From a checkpoint of a small encoder-decoder audio transcriber.
Model: 13.9M parameters, log mel input, encoder activation relu, encoder depths [1, 1, 1], decoder activation squared_relu.
Data: 26041 training examples, 9.3 epochs.
Rows from block 5 of the audio encoder, named by matrix and row number. Each number is 128 + 24 x the weight over its row's rms, rounded and kept within 0 to 255. All counts start at 0. Numbers have three digits each. After the name is the row's rms in percent of the matrix's.
# weight_hh_l0: LSTM recurrent weights (gates i, f, g, o stacked) (encoder.rnn.2.rnn.weight_hh_l0, 1024x256), inputs 0-255
weight_hh_l0.462 123:134139146133117126129109169137148118130139142147140140151113085142151146131140125107107175115115132131147129137142139141124119084107128143107128115120121060096122132120136123116055145143133130081168153108116154106133112127071112110126109135118135140147123110063163134106125140123143089132160144152139126117114115126112129117111147128138117181145175137111116136133151143145122119165137118146113168090131136127084111134141204103107122087134119141144119120126121110144130124170173127121121119139125177130137092151091129120117125113062129148116102116119108126142139150113076103135117179139114147158135115091125115135188116175120094195198131126116117103140123111132130063107148161113197135106137140149137110138125138113126134112056137126114151129199153123148118147131145096
weight_hh_l0.463 086:156147139123097096148129140114151105143134120141093117115120096182117146154119096133150151150101113170174137155132121133121124094103133137120117104155157058180151108098102144152103118119134127067151137118107159116145108093124150141162117142157155101119144091079182108150102138115166136140076105102130105148149110151124115137096115127113156150121148121125138143141105132153122152126119148117135119077128122141080118120137175111102113138115126155100115117130159148141095142157186128118113150124143143101144066113137152135106163146098145148106165137112094156152143126129115137138145141142127131134123097118145150117199135088075183182109144157113109103131156108158147101147146123108144107107108124138104128118121115149142122103059115146122175136144096125134119153156137080
weight_hh_l0.464 075:148152163103126115131139178134133134091119144123119101138163112082102118136158118130098086140133150107074138126126142117124119141126139122107133123102134145106108118106162133148121146153101140134155118107093103129112115131137140146120130115090125109118108108113150137169138136145138099096142158113163132110109159098127165112107102159133167146136144162141145104113157127154138116158084092139100152139137151125096108131153143107109098098151135137119136142141099097100149150143109081096177158126102146133143137134088156138104098133140146117122075117070097113169175141132088124103143154099128095137122141065108160111147105144165064129212106142111156163106132136092141119144142161103142096149117147140115153122133109136152087163103107099120171158154130108129117093101136058
weight_hh_l0.465 137:128138134135129122109125137130116135111125130134130133112145051149142134111133127125115124131154137130137120131143098141124110054110137116128123111128174074202137131120117113128069138114127143143181144122109149122130132110092115146114120119111113141124129112076199122130114117124114121135127143116108146141109116114132134149110130195145139178118199131128117151116086132150139122142134129143113146080139140114069127131114180116124134116142125124111150134118130109128135115193193112127129144139119190142135080149066128117131120201070140131120129114099074140131126161129081116117133125122140140154152139138128118105186138145121113182126125124115142098121111127113135101125146121120187140108108125140135111133118142148117134137052136144128136112170139119127144132127131064
weight_hh_l0.466 093:109135105092137123144104166146106119124119143143150126143124112136135119127115113150135146138255136129179131135136143118138135135149122146153134149105072156139108136156135118125149114110107122118131140114138155115124128109155114117104129103142121114140150118142112099112107129128115135151111158155103136106149109101133154108133141144104131123141141142149107125154086102086135109164131134130145064141119106139121139151127090139108148115147122121111082140120118111133123151093132142117144109133158104121149146126255111148131127114150127127147110144133144153083125107146141160117130109100117111198106140157133148123128122126147103127100106137104109080134151143106147037107131130115112135143098138129123139158133153146113155135117132142111134146110149121098118113114125142
weight_hh_l0.467 069:123133118131143113122120110121117102095123132092142144149128132115108093163156102161095113102141135150133123101153138156090149130143101107109120115159180089152149157118157120153085124124143146100168157134146132128091128148087160113109113149109161155092090138060177104112095120158151134150138138149113107094159136102118156140096139111143128155096149111146145154116091114127131114098163154173136122065164086102119122125104194152163096133116098122107128097150127102093143148176177088146140092150093165144158102133081109133156167161089129089141160158139116129152119125114144122134147103148131119128095101085119128089147124096102136152135100112149113115100130129119166105101115102152141143123131136089140137132160092128132099141133121151120142121142116123125110107130104075
weight_hh_l0.468 068:158102123122125135108146160092099146140141126135151106170141109114125108150133090121105147101149131112116104111155147109090124080143152122156129139145135114110140100113103094099108106158161096134156145123129101147109120157119099161118128108157114124121097141105199155149148168160181101152145097135148167150103121160130112160130129120118145107158168128092156152142164101112134143158166099160139121128113122104100164140122173128128163100163150132162117123109124152113128112127144124117146123130137165155136097139094097097107125137082158092103112109099144133114169103117136093121116161152089131100140093143090102142154115082090176131110092103095129107147149138122101144100140085114164118100120167141127157126136091160114095135069143104161146143163155102105106151165101143
weight_hh_l0.469 076:124138154126143119110093132118109115123136149134141151121125058139092140095144161115168131138075136156129163115122087129137153081114130113112137162106123133184159114153150114149092154127162117125180156135120141145145119097113117139122097119117149107129093107101175145105148111113138134126084150140110153148106142147120105118137154158116121188112152135161150106131101100175159139124129167117142134099142145099114146147095212114147102116165141164125077160115115106154124153180179075124142113106121140154156133106167126109137141130120107161159154128124088114136112135145082158147102128164130118158108108097162151106177123106120112161127110141105148081125148093118137094099153120136138149141096122100155117134151145158137113149095093101129150138138136119099091122131111131
weight_hh_l0.470 069:150099094095108094098156153101102101112102146128102157120117121111127096128107095099094069125136138107147140139166107133099096125140158133091119120132130138090163104148149136149112156137143125129089157141153134124141101097167096166104148101136099099144103125180116114157090152107156095114145128098153097113151125158137101156103106167114114103093105119124123104139180105085135139157102093072126096135123154149121158137121083117144108143103168122126113104096111114159104101094140083134152108109144145155141172127158092120154098121137104124131127137114185099128106156099117108115106118105138122126113151138121160152086115165146134076130105152095121126166160093158137111153128132095143153155118141157093124133103138120128102141152144099126132162077148129117128109091111171
weight_hh_l0.471 198:139137126098127130139161091128121138118148128149134138111139192105119140135135149143130101128144113099085113134128171122111133187116132137132132111130075183081119113128142133137203129117112128149065126124118121128134129132176125142123128120120102121130130137186059131140133119118098133125130134138155119126129127118122147127118131078144141054120066135120122111132206141093131114171111132073115110186125153121174134131141104130120127093129126116133166157115107138129140135089077143124126151127119122116103179142121119120127095089187114142137132120112171132111120151133180127134138073135144117095119128146119140149064125155142127072150128129136118166140121132123134144116122154127061132126121140145129118136136121135119121124192131133125106138077168128118118130136131167
weight_hh_l0.472 071:113131147112156141118090125161113119125119155098092158101128069138131139151101133127108102133127121155177135114107130112135163139168154123101092100147096062171126132114118133094126159101160140098176150123127158161109152146138085126100141092126155153111168139085162126101162151149127127163120098112092118154157128155155126109120097115142152145113123090142104119132081148164156148107110114156138110081124150117093117135127121153122135173113126098121151157140125151094157140184135159118163135143142165145148101089105103108120156130125168136097134090146137137139100101102104133152149100119147125111137137104107161148157117147090134140121126166151120139101153154098141145106116101166186124093128127111157131153114095131130102134097109161162161159119106138161103136133152067
weight_hh_l0.473 078:110107156117123094129100102114114142115140137122101160119156085147094140155152139136109141158060129146165144157128093104107104094160153129145101146125167067157113146153128111133101109161132101086157112106110153101099141150092116134135141116105136112122116097085140110106128152112171139115094122105086107142128106141112148124140162125145110132142166130105123139112109128178144123117158138128146128065141097107076148102162195124119138139141119130151132105160121155154131117148155140134157109156133178098128121134090128108152106147101119128099171128151082161104157089163106145107117118111115139127129114104125134135192155136092151153102117165106112108130118152140111098127103145122161109104117129096163128126132142161161107123076163162123138115182097131158154150165115109
weight_hh_l0.474 080:142145136111137110104092178121116107119089108152148161141104119151105098116130138118142167154114120141126123122150106151141130122140154121134148104113123092152147100141111140127086105136128111079186116108127124148119164136086136127124106146153162110127133093132178143106122158158147107148136099132125130127092121101095102145127149145152144152103170119134094145106084121152126101117154131121103190076152137159109157163114196152112118121116159134102110152126107150089112095130168162135116110118152137136132083135104132147109164191078138135097150123166120156147140130124094097156159136115127143148129082086149136156202133100125132140120110140094164149137149136112151128127162132118129134105125130097122147157147141113102165104071158152110186124155146149097128157144121098
weight_hh_l0.475 094:122138114144141117107094132107109112107148128133147136111137054143127119123124107102102155109075103181126130111109117107115113089105116103107115108134155064190109133146125121156073121107145153080166121110102147147150124113074137143128133128138129133121125105068160110119109124152171142110087124112130134153144140111140109141135150127108112162112164133121140117104096148199125121110130113123100172094105145131070124116130172126119122146122138143116109131126156129152145141163199146145138129157129208129136091121088119142125125159100136125143133135122069127105149126115088109130111136138128116127151122096129155145174125100140133198095118139121158125106122127150108109121107121131167116099146123136112131137125151151125134122087131129110180154170114104124128142129119060
weight_hh_l0.476 073:099123135106106105095121163151105112114120110122100106141133120134130155118102157154149112132142122118140156094098110150108155077103111130128155137121115112194135156102103163152100120103163099104149123124148103106149126097115160118116123135100164114088109113100147133130157120108115081123083090095142116156146149148110145135137120138135090163100173106134144105148117110170097140139102100167117153106101122117089125146152182113110112129156130157128112104116146154117094098147182111156132089146156135126105067106043153164102135169111149153113110138125081154144126087112123140161095171162151116131142127118148093149149136124093113134103092127150147097106144159140164112160160142132192114140117111128142134132121102132153135136121158149096130118144135128092124148140117088
weight_hh_l0.477 176:120127120146126117141201134115137127138130125194137139121131135146117121115134123122118114117000126124089124096113240131126128128145137128142116125128137140101144121121126130140127119122142115126125129124121106143142124132136140125125123131127121115123123226153094136123123125133165168117120115137133132131131123126127118128132120211141118122130137134149128077117163138180116118145118136071141209139127115123160142124116107138123143080135141147141167121113106122113138141143125141121116121127139173125115129146055127116117097119124115141117143134139125133141130130119097138135118121125155120069124136114115114123133142154134177117134122116117130215122129126136124164134131149138128122131128144129122137119117113134118123143120122120115223117135173141129111128130117123
weight_hh_l0.478 076:156150114159108140155091162119099122150095119132159138137121071112127130147148145106144173135099134139178119138159133146123151135106114109161142095141173092167116133115146111143069151110119150091176143152102111133116098154109148158117135162131149121093095152083185121134104113163151114098128112149121134163128095099150131118098143170145104188098143120109121153135087115170151161163161111126138126102163113139132096144140187154157117146149130128136134148135117147123149107189153109126122119155131128119165114114140123123134107137129151110122109156101109101161100144092087156104154157126121163112097089123109098118140160083103125150081155121121165111159106109155144124116151143163157109102154140112154128103159115148140100151095135104139127115162124148095113126162140094
weight_hh_l0.479 068:132127164159107139122079142153137130113096127127129091108145078117142101130100130108142134134088147145141101152163136115150157147095146128142142100129105084127093161134137155088081094134114153087152100130140086139136148099115111137129148173146151092089100133103120110098094136156143148153134152119081160120162157153166132089150103130162111188105156136153092131123113152141159120153116124105115113070128093160094147120091165128153111143135140112116111104142172128136151096162138124139089100125130139122141121142096121144143119118085137163092124095166135095085160150156107119158151169158104128155156141152127164160128117078145139115082149159154124147135116120130143107159102123151163110143139128089159092141129126119108151101108143117129127149145105129087093166148136104
weight_hh_l0.480 072:147095095144136104103105154116143115111156141114160098087122089124152154124104138119150104129161103131135095096138140115156153150108132152148106103144145129168107150158139093162109152114131091154149086146126108139159132127148126150098098113162127156152130094120161115103094154151142084111104143116116129105167111128104156124099132148116132137104157130131134136141133160149136136110131125130149125079135118141125158135100243161127122109155134126153146144149105160163150149138159143124120160144119175165124133137072120120109131128149104124113085101117122097132135150119138160157156166152148117183143166089150093149142145130114112177123136125167103078145117099099118073153092100108122137163131107104126111136096098137126150183141114109091139148122095112142107115090141120
weight_hh_l0.481 065:121133140161146157148124136133133106144159095137096089092116071123095087133119161148096122138149140134142119117099128155154128100147120148120133130120145092178143131154099151098128154120153119099130112113098154128132163128069118155093097100103119124165151114134139131131160126127134140158147087100140097116120160132149110121115142094130124187159126141127095142128091098133112104158136121149161155101093126150102097101125129118131155125164153096159144152169136116095108144150176095120153155086139149157091110112131119143096169121082153090125124120165127129140136101116089136120093170156146148158093138092111168130172090085151181163099109157153113140105138108132145116121103121155143164127125144138086162157112122128100133095110156160146173151134127129086142148111149093
weight_hh_l0.482 109:112134099101144114133129091135135144119144142130152109144115187102140134120112112129136105132175133129080145119135147119117132180102117140148149141111088152058149146146137103114199133112109116142067132143124134122143119106156125113124136129132116113147122119190077148141140125142111102113120123104138141108125148126150122138132124109113130096115098115126140147136198122105104137147115123099130138180109139149190102119117068136106125077144149103125195122123116127129121136091086122127148135113126114130126184136154139113122129049137129146148104140119164108145109115137174128120128086076137111129146154152126148136091115157127101071140129116127145168111108109104108165139145137145089110115112162126143105105155105156130098114172111121108137109090165123115111111123149193
weight_hh_l0.483 082:139145145138125136099137165124145145139119111134114104115122055128099096112124104117117118148102101143132146136136102165105131111103157128154136118132164107147106157102146160131109145118159105086153108131120131112138111105112132141142142124134122139152159141124168102147123107157189096152145115133146149137128129116143107115120135157152153191097153092101157126108117153192162125154104115159143169087115154159086142127106152145100157121121109102135128148134145098147153143161191115144143102128092166154162076099091145109125148131111161143149118112135077155156126093140109138133117138118151102162117123085105112151156150122121125184152137121097148135143147160151124106130105144133187164137144144111110132129155108153144124107075132126141189154201103142149105114151144097
weight_hh_l0.484 071:155097145116102143109119133097099140120141162160097157148127079116133145117113112105119116139090161129147149133119155139101152130101164113115140104143144094138114132090134156123120093106129160108191139165120090138160127104110089089144104115099111151115126145072138160086117162144150134129124090155147140142125153113108118145122164125129136177096137124105131161123086116177106112113103147170139130089166085115129148151098160164113131128165161102133134111112165097141093101201159124114095103157133137163122081098122156141119136150110111162137139114145113137096100116105085125158110157164133119149102107086146107144148111102095125180104096124115148089117108154119130111143131100120168133151094152110150129114109112148091130109103156117128168124162105125128125160134157102
weight_hh_l0.485 072:110159110157113144106105147103128151152153125101133130153137126166111116127103137102104130092135118162174130127127139118122125129107156115121123117151141092161150138114118096143127092123146130132140143094100148135095107148103140118114108169104152142128139128093158144141110107131172115106144129124142093143101102101156134108123141161113129169100122132114093122156101117179145129109146130145135159053155132142117161096140187144120116164162128166124112158145125113095164134129144084127107143143116164165094071114075137123115166165071160148114120105150078144094100087131078157145145149164132161136101105104159130115180129084102131155088110105117137134145162119163146096147145087150141125137143095134157143163141126157132100158120151132093156112179128145137143152158149132
weight_hh_l0.486 074:118097108103095145099162167151106104095133113139104158129156171104126133157117130122127088117207128100121108118165132131112129106107129125120153132146109148085103110158164093076163114109123166118097146126123166098096115146099146160099146151146122119115150128135122118110148096160110131157161159123122130134125115146121155140104126083093096127104130129132116089116164160128124105143149150103134169153093168116153113150145074131117156101151138099094157158127120152104139114173143087132110113100140159093128158122102121119160122046124162112111098153124123163135128115161161124100095063128122124125134142100134114101141140159150107132164145099135159122126125103114094098154164120117112097103144105164142114099105132143158155100160148141126105102121149125165157097151143125
weight_hh_l0.487 077:158108136158145161105112155097095106101094136166146137116113082152125099138113114098158166126084138173136141124148142130135164096106163146097140113147167108187101133115156112103077158159167115106152165139114138113161152160113134092153140108148158097127159130104158142146130148110125107143102115147099098100128136110136121118130115125127163157159128090149146116143092146153123111109156139181151176104153124108106101153120156134134141155111116099133130153155111149151111117173133135098130112113154186140137121137121159112097167164123135130125152127140124139130111107104108100120150135161138117158136106108152107144145161077146137160109151146103167093161133123146115118129100142122194134115147152116111154145117138108145147098066105147115162136192139102089111112108143087